Weights of a small multi-label image tagger: nadamw at rate 0.005, 16500 steps.
Rows from block 9 of a small multi-label image tagger, named by matrix and row number. Each number is 500 + 50 x the weight over its row's rms, rounded and kept within 0 to 999. All counts start at 0. Numbers have three digits each.
Before each channel's rows are labels from the 100 images, of 14976, where the channel reaches its highest value: "responds to" is what is common among them. Only what is clearly more common there than usual is listed. The data: flat shapes of many kinds, plain or patterned, on busy backdrops.
# conv: 3x3 conv (model.blocks.9.conv.weight, 256x256x3x3, each kernel summed), inputs 104-155

responds to: black shape; count: five
conv.118:480478459431547474468410559469460447482477497583555455509406404387481557468432450451509494472512539558481481461502463523545444485461515484483493500549513481

responds to: green shape; count: five
conv.128:487507517489432575518268533474490498464555617561456489513374521431457519455480532507484503428487538493496494411500514515452418473494479512552496520502421455

responds to: white shape; count: five
conv.97:444485489493449437456447499518512479471449536559481449488480525499484506480498460509437478496379501466480438465486477498512493476469635498445457402439456487

responds to: orange shape; count: five
conv.226:568528505475452449504298509505509505517443507551494475501456443441444502471501481465601503517521474514499471530474525470488465483542429515481508467516478509

responds to: semicircle; count: five
conv.136:489485543381517506533435473427483344530473501441434499459343525489448527533501473507485427464511439582460518477468473515618415413553492506503446476502428452

responds to: semicircle; count: five
conv.254:508505646414496498460531514528548385593476488460499522363492555526510597342426459527473412462521467524500488512421459539562497476517494502487471493526490449

responds to: square; count: five; largest shape: square
conv.181:484506543479517512487482524516516433475483499396494510383402527456419437431422534512492563484467410495371556484379519556506546425496498462518560514539541448

responds to: count: five; gear; flower
conv.116:478498423422496517479391474539461427483540488576549473490517446396458493508369510415511487514524600592402460520462465564503391566523516512535585550538442461

responds to: green shape; count: five; heart; rhombus
conv.130:445497532497484499538273607508478542475429580540464468458385412377445507454419487469480497499516543527469531421513502465502384470531446498461555537534458435

responds to: count: one
conv.173:501485470542474453533449531485534456404446426550529454454364524679468574495425529487482500389468468543461495495504569559570396416501489550484471462398453454

responds to: triangle; count: five; square
conv.68:514478511486479512501489512567450555484479494387483497272352526588470509436555502509508475452503499522486497497473490355515455433484507539510517512483495519

responds to: flower; count: five
conv.240:486497453491503499467518480519452544500455527475509514469522626611440495495496468362520449465514486561508472490434464570253455526509480497453517500518464444

responds to: square; count: five; largest shape: square
conv.177:499534532588497503487489489549511548500467481350472517229380442500454509507497528514516566479478466535421543501361471387498457427500503516486476509521487478

responds to: cross; count: five; gear
conv.106:490484496480482475474500510475520422374478474521508510464601461581479473446359501421469383448459461548394519495461506552491481453520490516461544493514381509

responds to: count: five; crescent; heart
conv.27:496459535336448448443502480548532569601462505410451496350513545366529484489510417445482462517488437530506440531412599531306509545477483479480434462511452559

responds to: arrow; count: five
conv.169:481488428428508531504518502494404615484555459494465510376361414469518527474507465556484494464525466518485502515470529545369457420505516448507487514477462503

responds to: ellipse
conv.14:484476537477486480441459513473502485428474512587624447494485442483482584348432474556494405357522504558465486446451493429541506419522492541528472459514437527

responds to: arrow
conv.140:489512386361512491517462468540366500511486445482475482401434323425466513493500493509512557392509446542498607493486399458465543460485503470497490495494457485

responds to: green shape; count: five; crescent
conv.198:507406511491497466498367511549445507468480509471459415507375501283447426443490451510529423449484431559526497514476466448419366366511558539485472493526442506

responds to: white shape; count: five; flower
conv.201:515529504509377441488303424479443464486441502510489505520492561302437497495508491514538470478511504589519479470510498514485491477426475599501495530557498504

responds to: teal shape; count: five; ring
conv.82:485490415427504600522292557494437472521511597581477459535444442439448530505502498510520479452512543504471487460477529446431393497517519471490483621539441429

responds to: pentagon; count: five; largest shape: pentagon
conv.63:452496508526529528457472503440447550422382482461430478493518473425470477594407499508519525528484469470446577517320586490485529411465498512498512534501459501

responds to: red shape; count: five; gear; frame
conv.78:509945512486416477424484511488481531480481554494555522519450523474441528531477614520400459491457536529524507462464510473498481450433441483468488469527418524

responds to: black shape; count: five
conv.39:495430522490374448434490425505514494492516517517439451505460524424525484537512447513500470513416565534525479465544473497503484509510486519421535535605499425

responds to: count: five; white shape; heart
conv.58:479493474434524508476360473444442447477487512541479481429462376383568486429531485414474479502477461510577488476449446534497483536468528553473511506532577636

responds to: count: five; heart
conv.252:483519436416524554487523498508489463460539531539554515486454469321454512489445433469491441464545509547477449448547424522565436468508516546460424559549469431

responds to: yellow shape; count: five; crescent
conv.11:429496504463442471555429508490465502489506535533518517511469483464502502479497473500445499509493527530495492435520486493488456483521425482458507543458469451

responds to: drop
conv.100:515537537501515498490439451544489534478448483393472488425466416490489541647510531430497498491489414539497435469486443442597448417506472499518419551473481441

responds to: rhombus; count: five
conv.9:516498477536539529537451492485458467347554544460540479375321432470474573435506489505498515438517511533444583456436391506538386430524487488529550536503508467

responds to: black shape; count: five
conv.94:482503508478537455404485504530487481500507480506494507487444532433438514463487457521466514458413534559485477469485459503522433456497490498434521549533538477

responds to: drop shadow; red shape; blue shape; count: five
conv.108:483517464465466571444310508424472513462417463537573482448469527475475526497514514507483474426518518510505433496539478454385420441508505461445516515512455460

responds to: purple shape; count: five
conv.69:453533478491512501472309526477474519492527518549511478563437525446408444501503540559542456510568481497426500427480492458492391494535397554498502443464400469

responds to: semicircle; count: five; ellipse
conv.55:512525647474496495459511511555492288490504447478527519448429483545545533414346476581514448418483506544489472499460487481520459457546509535509472476490521479

responds to: blue shape; count: five
conv.182:471488485440501612457318471516447507484470487515519493560435499445366498525501561477493461462547536512477529496438487461512424482536470481490564536533493469

responds to: heart; largest shape: heart
conv.166:498508483418488475434493496540567515528466510484537502469515567495449469204495522503497480510491505503495574499415524565464563486486477476480546480541519468

responds to: grey shape
conv.95:543533496486568439477543521523469500505492469489586549461444525460483490488469470525463492509455570493487461497505470501519449463459585456486443481470502473

responds to: star; count: five; flower
conv.163:513510545603516508504508520434508457555499540410523515518452613522519542524536509425512482531527553510512394502486447650477462542506516515501498511523421536

responds to: ring; count: five; ellipse
conv.159:475452499517433530473493439451455483459391457506584439485527469511392545375456511495475452450552540546489465445393505487518528441461458527544535460510482534

responds to: red shape; count: five; grey shape; its colour: red
conv.90:555480414375447497467457451465415491497407520501591471441466472401448541537456476589509419466501545600454524551529471512492450550441589497504454520463574531

responds to: flower; count: five; pentagon
conv.224:488494527531555526454547513587422520460485485506461497497506471518479501549448446431526461526509472483499599501449377525499546428508492481482538518458478454

responds to: black shape; count: five
conv.160:473531494456507433452473554504472523458484460491525501441450497437467560494472482491448468513443592517487489423540455462533419508475547513463475455491579553

responds to: gear; count: five
conv.216:498503426399481488492479468541435372473504477486497476307519343462431517462329496445491543532490482533375483494482483499574471520539492482502540508502486511

responds to: outlined shape; black shape; its colour: black
conv.109:505500529507423457468415452526468464512391493517466454527369473511473514499460447501489513469490478582519515469502458497535435475487379538433488499484442494

responds to: yellow shape; count: five; crescent
conv.38:426507498502457467498388515495476496510524539500499522476483467426441472493492482555473495488504517540475472458488504500498468491465442443473505560479475420

responds to: square; count: five; largest shape: square
conv.183:483515504446458545544443492530448491405529504466568503406388610524383471467471544577527434435496526536409479512479427475544507472510525496470556531562455491

responds to: yellow shape; count: five; brown shape; rhombus
conv.85:493503520614620494530407663498514497477516523554425475555383475497441499508443414515470539436501446558533501503505461501551360449542452548517578486505529419

responds to: yellow shape; count: five
conv.179:471412500403446466550470431476445348540551466512466418410439468444502536433355432442502492539487503542514442409614461504430429506502447481534484466490511426

responds to: cross; count: five
conv.86:532514540553543538539490557330478592473502482495436515581521495424464554458578489516511504540525517523581424512505556624375405458489494455514513557580469510

responds to: flower
conv.87:483500507537470490487449488454443482536481498435461493490486602649426495487480511404520492458492482527445351494492450610372467477529470501479487463500456442

responds to: circle; count: five
conv.81:513511530426506536509416512410409459446448532504568504494463514502441522497451514574554477428521530552476415510442505402492469435521534527523452521519489471

responds to: pink shape; count: five; red shape; frame
conv.103:483541506449467476457286502485508491484463498553581497476355516474450518530484496480521494461510534512470520484447508482420386448491385601480528489533395480

responds to: ring; count: five
conv.150:483497549541474490425480506533477461525420455470496483494433541431462529408524507480461458460501422545456471482380484481620496461494464545484461508454480495

responds to: drop; largest shape: drop
conv.45:522504514446452500505449467368510566468452512412569431362420472574473499559478510395469457391543544563492404456493480500522429436499498488507470477481407529

responds to: heart; ellipse; rhombus
conv.48:472488461613495530485543481487540623543475511475490449541548441514542465505591490462459568661509474488500513450535523454433602523466505498510493555463557561

responds to: ring; teal shape; blue shape; largest shape: ring
conv.18:483494447442540532528391431487439513505482521581610541526343458517421542506492505456530465361476540564476453496552487467560361463514524441437523542533439400

responds to: red shape; count: five
conv.123:503498475432396497425344506444486464482503547547493480485435529468438510479507474513486449469539508484481512475496498498428417485476399427471516497511425455

responds to: teal shape; count: five; ring
conv.156:456448479502435656492513487502480509486477567498528475501487491470444492509492475513513480468496512492463477416537538497511458456482471465360378485469449475

responds to: count: five; pentagon; semicircle; triangle
conv.167:493528470424528504495501525515454447506516516533438496426525553439418425608351461470483410499506420517409471510449492478435396469486508514535561567522511455

responds to: pink shape; count: five; bar
conv.32:414436519485425473498515489521481481490527526525508413501440478491470469500464400523593464499514530541466477447517499493521475485504378515497465452512393458

responds to: drop; count: five
conv.29:522480532631507507456497511494490486502501504497492508429471323397485540493481500504548557443506510545481479517464450387520455487517515505502507551498482493

responds to: rhombus; teal shape
conv.154:518498521492460495522463498424514511457437506548535493493533447412486592474467521507481520383561433554471611481498347450631507487502446494474492524506462455

responds to: blue shape; black shape; count: five; crescent
conv.237:481482507472564567448358525506458528483460550517462443455330465473417508398435496521443493434473467537495522477454515494491387439508459483530578572486484421

responds to: circle; largest shape: circle; semicircle
conv.165:527520480518357483507494248414487523475470503424509489497437519587459404461446493466506448392491523547463490522544530502447441424482468492483476460518441453

responds to: black shape; count: five
conv.133:502433554488433421403479464517505499509469489507474433510462532521450489485505427522473511472405523545497511475510473504503479451515456507444582586588469489

responds to: heart; brown shape; count: five; largest shape: heart
conv.65:500474489400527495464365488420500495479484516476459453454453510418574424500530491471476423408516430580456463471409481525431438466494457512452482484563444510

responds to: ring; count: five
conv.188:471480508522505492461492475539526483500505463516501500545547424597476519433565528438478480525481511509525503471490382554604576499503471526473526484525450510

responds to: bar; count: five
conv.105:530526531367554542526421513418487471494401511485543503306411383473461533574548530528527456414495513530496451534484471479487360377506520520516472504539370442

responds to: hexagon; count: five; largest shape: hexagon; circle
conv.26:485529445436466502546526516512261462536466498509484494448492473522447466501362530501506489493513524486442546503506486505597523503489507474486498500462507525

responds to: tee; count: five; grey shape
conv.244:515495473533503504518459505492452510466445452526498481505499593499507503477483501511500444496512564546520456492434441622161414485484485507500505506530455422

responds to: teal shape; count: five; ring
conv.77:475456509486385574526318511463505502484530579539487498529493504497406499473513516506502491439454534504506489428526536508486457491491453463515439544508354403

responds to: teal shape; count: five; blue shape; ring
conv.126:458549466498549614489334490478460513463489563528543553546448470431406519480552550511525471422487551534459516465488519425514437465544529442432442585490485363

responds to: bar
conv.214:535537494335513459458492522419498426437429495472539524399461432490467558594476551560481509432485474504467551521428421409593418393540490497514519474544474437

responds to: circle; hexagon; count: four; count: five
conv.122:489505448441479509522488485450395455530521538547424495543522427460503478544479489452489304538477470508435319477563477471536509492467474501488470545537510542

responds to: pentagon; count: five; hexagon; largest shape: pentagon
conv.66:507487414400501507522526484501460451401538472518506523433496513516494399309457479537490481480484463470443567509536218453552496509492496492521509530493497471

responds to: outlined shape; brown shape; count: five; heart
conv.110:493546490486531525481470481515462463517475555515512505487479519490482525496481462560518486473529519502469539489497486494505481477535508531538488495475456494

responds to: grey shape; green shape; count: five; tee
conv.220:560573524506517510512502459472501505464440456475570535389510489398449552504465553591503452436471586526442493516365414498378512447472538499607471475547500419

responds to: crescent; count: five
conv.44:530523563523510518483391546552468526515467552502472518412382538393506529540456457521544411497532496511501439492460540569390342502483511536498466516512513531

responds to: ellipse; white shape; count: five; ring
conv.228:475508485463457481486428451425484508468475506562560457478437455360466498490439496418469399413516518568487466415495489463531461463483531486456429456552488485

responds to: arrow
conv.96:491487424376512487444498488561359416465432484491495504438454396473461489487465471518486503421507473539458617505467430478426499466507507489502504465467428491

responds to: pink shape; red shape; count: five; gear
conv.157:486506482449425454480276449488432462475425509520561502456419502359497516545455482503553488484508499509465453442436504474455474462438429434469494501576391461

responds to: bar; tee
conv.253:512496472306490534477587500394538434381554503521541531489451456482512541571477545538478513432502518529408387473474414491455347447527471524528479466507426448

responds to: crescent; ring; count: five
conv.215:477519567484536512473400522557435453495443465521516474429433555392469494342480513560485378420524484580417439519427466456499352511430507547436443487479454515

responds to: drop; count: five; brown shape
conv.12:521485460463497492445298476486424495469445536459545429391426475431472443483509490555516396435495452628441449460453465441486430417520491534456430549563430416

responds to: outlined shape; count: five; ring
conv.113:495480458436534517391422550553454511486442514507451434537451515451420498461487418466487516481534535577513507495492488507495348430482475524484506468475518485

responds to: yellow shape; count: five
conv.6:481494512516540450565299600494459480467522554538496463513432500419489491468464438477472496478509501574488494469508459494532446505564436491480543495534498446

responds to: grey shape; count: five; gear; tee
conv.42:504474466438599500463342633523467529519465481504549455465436572537464515500500453469483511484474480519505486463518486535509453468490500486450427509416439475

responds to: rhombus; flower; count: five
conv.210:509496521534514470473450499533520471401446495539479486445547389456520582460433486530490525403520458514479662508483402516479498487502513477494436493490487472

responds to: bar; count: five; white shape
conv.22:470482438369511523434362488429462457427496537501491499436459459283469510480527501585497445457458453581495591516529463438506466456462555493467521524557461482

responds to: purple shape; count: five; star
conv.114:522424492458499413465461398518478539453500496524510478526474507441488471471510494461487499551545449529507496476508475495464464486494495553491523433510411466

responds to: ring; count: five
conv.187:487494468415502495468449513532393614467520486550541489504482584453438540390557500473492414460531480599463480482432482471611446469496510534514534513485481490

responds to: outlined shape; black shape; green shape; count: five
conv.251:492524527469533457472481522503467442480519555531489490482421516467595496491386465540527481374475482562451516446479467441548419412522458482542517435475412539

responds to: ellipse; heart
conv.199:515538525504448525518500205495518521505497543461497517504502488462471502522487545530509495484518482542480508507489510489509505480522508497524465477464497462

responds to: ellipse
conv.191:482491453452505482460439506464507462483462501442487458496526498414506475446455491468476450488519496597424439459473457489456562500555455833496471510551456548

responds to: triangle; count: five
conv.36:512509559414471512534429462490497517525448497461543488456362559508400492505498507515483434402482452599492446488430508558548380396495519509516552474483430466

responds to: brown shape; frame; count: five; bar
conv.71:515539478450496509430309525537439465483447568498488454404458513448514445452552544533451469391469459561440548506495522444469324477495474517519420470477451464

responds to: cross; count: five; gear
conv.162:507481503493529494492434556499568279450533515544520499489551546512479490358297513503495398492486479521344505500510422557587492532500503511509566547529437419

responds to: triangle; drop; count: five
conv.206:519527527456509513517470510523506551492465537444509515362521372558487523608537502469514450475481570564471243483449499472476452460492516517513422513458494507

responds to: grey shape; count: five; heart
conv.189:533466445494547515405501448465452473477506500498564504511446437441499464411445477550402428489482588483439522509532492469474481455503585503493432515430452523

responds to: cross; white shape; orange shape; count: five
conv.132:483446488451491435476464527438473477457541517480463477483475541449463495480454468452477463476515453573433450464403440469455540472562487640494466498488423480

responds to: star; count: five
conv.92:489533474526491505516480492336372504560458566387503497458406579521447445463493514400507512484514535524457410492470495603564459469515491521498548497519473501

responds to: flower
conv.184:494489430432538507441381605475450500413496458608501457491474436458459473507468464341489359452537517517463452483446500512369450438462492496504430520454454528

responds to: heart; count: five; largest shape: heart
conv.246:468496482453505489495485536500494374585485510413443487423508466593535415576380506357484486519507457568415429493471553610488502551524487515468484476434481498

responds to: green shape; count: five
conv.134:507448527515426461558442529490500526500489516511446483528499511497469457503482467497481511505426517492499462467483519509489450487480475460835489497465409468

responds to: drop shadow; ring
conv.23:514514514506482492488493533495480521524532530492516512525498509468501477482511476513494480455447513491510505503475500516479544484508495252499547484470506540

responds to: count: four; bar
conv.212:494540420358447545461319428400438506437447501512570526372459401369462525473516541538544462381526530517501539499473448388492373422449519483490474549637421458

responds to: bar; count: five; teal shape; tee
conv.171:483469424318509525506414512424404467447470565483522509413427584271463425445570488599527450504488458524496470490449504475500418420515501477454512504536445434

responds to: frame; count: five; pink shape
conv.238:466368374470505514436472523498498451484436521451595402438421505517488444426515486543462408568513588536482539485508473509490461495474464518523500446495515563

responds to: drop shadow
conv.7:506507516542461537454457413445455540503514574495489473503459451307491436492487455468496420461442540484436518432505494538489500486506505456477523568536479469

responds to: pink shape; count: five
conv.88:445430526474535467487388521495470501503456491526440426513434494454415473464475411557573472448487454514480485444489495492491442462477479546505421471446466429

responds to: black shape; count: five
conv.196:460525496459528470434461483544484485492527584531430519468500493361550507545510474498465488459453500536486469435484477486496487521477433521483492502555484453

responds to: ellipse; count: five; largest shape: ellipse
conv.101:502495507668469501455472464566511576488547441531464495505495341461540514534487469515483494538482519479486411482498497494515496551535496468540440566501438536

responds to: triangle; purple shape; count: five
conv.230:486507488423494456511372521464458557487395491456511491434394560403410431436504511550480382465517453555502479463414497427420456401486504529480540474516449459

responds to: semicircle; count: five; ellipse
conv.194:522499552456526518484441524491500385433447515530553506442498518576462556461415496566528390423498505537476353474465491453500469439531525528510495480490485445

responds to: tee; bar
conv.231:521485461351484513505551486443490412459542536462449505556414507418506460579510531487513574510504428487401489509463405565384470449535494506504520459504460519

responds to: count: five; blue shape
conv.15:475498499501480506454359514497374447463416550558525487517497565426430476430508481552500441424535522556432457461479455375470385495542508489505442507457487468

responds to: pink shape; count: five; drop
conv.99:481445489440478402495375426538443510518452485477456395492419506499448457488445395505555504452466492566486481453474520532436453441469478506520509452484430477

responds to: green shape; count: five; heart
conv.76:490431524517417495521492507494461495459429501489510486487485502455473514465450422511490473488408594536537473487451498503476447460518491444498482570513430447

responds to: pink shape; count: five
conv.93:413437547483454480501489486531478526514523515529527448512450483479455484511479397495634512495538514429483505496492510497492456460502370506506497455484448464

responds to: rhombus; cross; count: five
conv.51:522536612606573518501536535455467529416555532434540525400424511492461575381562532618500537449529494513492491538448439640476400430536517503511486507485510446

responds to: semicircle; count: five
conv.143:497500577313494517494415511478451426501421485510525495406448539537447539426435488534504340461519477528462507482446522525450507462512532510511477528503504495

responds to: orange shape; count: five
conv.239:534518507482481462495353523446478488501517529555523489486464449417405518452495476523499483490533449543470463514483480483505379527509492570526518411540417479

responds to: white shape; count: five
conv.91:478477463435526439457448513504458474456449545550505462520457505513366521461502470545445463499414509457467507482541453483516479487476634494445429357484425450

responds to: count: five; triangle
conv.172:492509530466519564524344474384493479466518502589563512549446443558480598473469503465538528427527569498427467520490474506466363539478524560533573507561432447

responds to: white shape; count: five; its colour: white
conv.5:508456539423337455529377290541469483497431507516473449540412546516436517501458389516544501463466433540485486480502507516535408436501493475450526466497486448

responds to: gear; count: five
conv.168:510510468401475474463503497522476398459489464493522471358518391455485520449375475473494517501488464496397523508477554490591552491517507477479529500525476570

responds to: drop; count: five; white shape
conv.164:523507513540473529455427452458409489490378554487478471437512459470409442617474489542541467504505521507435480496441507369491479509539479509494435532540411475

responds to: yellow shape; count: five; gear
conv.197:515511511466422483511383384488512356475458465504539498474464477438406542475404480513507442402510417574438515450506458520542351404545476533512489497460405449

responds to: drop; largest shape: drop
conv.208:487470544515523505535487524459506539563466480331431476354441417482493517590552506397478497510468374507486314488489485565572506465511480495488467493492437516

responds to: frame; tee; count: five; count: four
conv.56:500492492531495488451534485487397418391425475549526470488457478551435445481477521527464416534465576566527503494477406567521393474543489496497515466491422456

responds to: teal shape; count: five
conv.190:425484504400486521444349404507451515503487599551461452498401426437456474500466457519514492482510488535496496418483537503518413480516468508437465528527462393

responds to: cross; largest shape: cross
conv.144:507514453481511483480546529366353570504494470511480491472477441495475480435487505480469527416483476525486511492493476550393526388492467505495446456523382488

responds to: heart; count: five
conv.89:504484516419491481467466489531503304538455484442504510440341509465432501463468510560527488371498452586445548491422497492406439364511473502495497456519415441

responds to: brown shape; count: five; frame; ring
conv.37:473514477522500508484341557455465553447464560576478423500457470467433496507468442446462505430521397556491514458490442484518394482495479490522555463504495427

responds to: pentagon; rhombus
conv.84:505515450482520499545432548380507425424464564600581535391436419439511538378412545535543453415531514570408533514536454473543485459465527551496460497567450534

responds to: teal shape; count: five; bar
conv.204:444414468466457513468504516501466513519466562514533464529491477437492471493458483509480486489415499524475487383486535506489424481420462488386425431487469497

responds to: tee; count: five; bar
conv.174:487477458469521458500506527452458422486499510444421529532399475385477379453495452531459411467481315496465389453502495452472453430469560519479445417490487481

responds to: outlined shape; heart; count: five
conv.28:498522526546482505455507441530476518524480559474470493432485497421517473464496450521528460526437476501472556464482480489495472518500426508473458512519489487

responds to: outlined shape; count: five; circle
conv.221:514533475501493515507447431513443582482482508485502526406489442472517462536541432489514494472530462542461517467437467445466470441524425598456439498515398471

responds to: circle; count: five; largest shape: circle
conv.79:488489491412474518500591471455497459508575520442510494457501572397478460556441469433511510535586479431453485546514500524431550465520496585512434555484365498

responds to: bar; white shape; count: five; hexagon
conv.195:570504408370531529493453471473488407425453533540477502379439372461512538548433494559551462495457546562559580546501451467407415458515543512544496529523460472

responds to: teal shape; count: five
conv.102:517440506462410555497299535535501531517503569518519494508422493372438450559472461520552491478477488490484465433494528463512360441502482422495414474481442470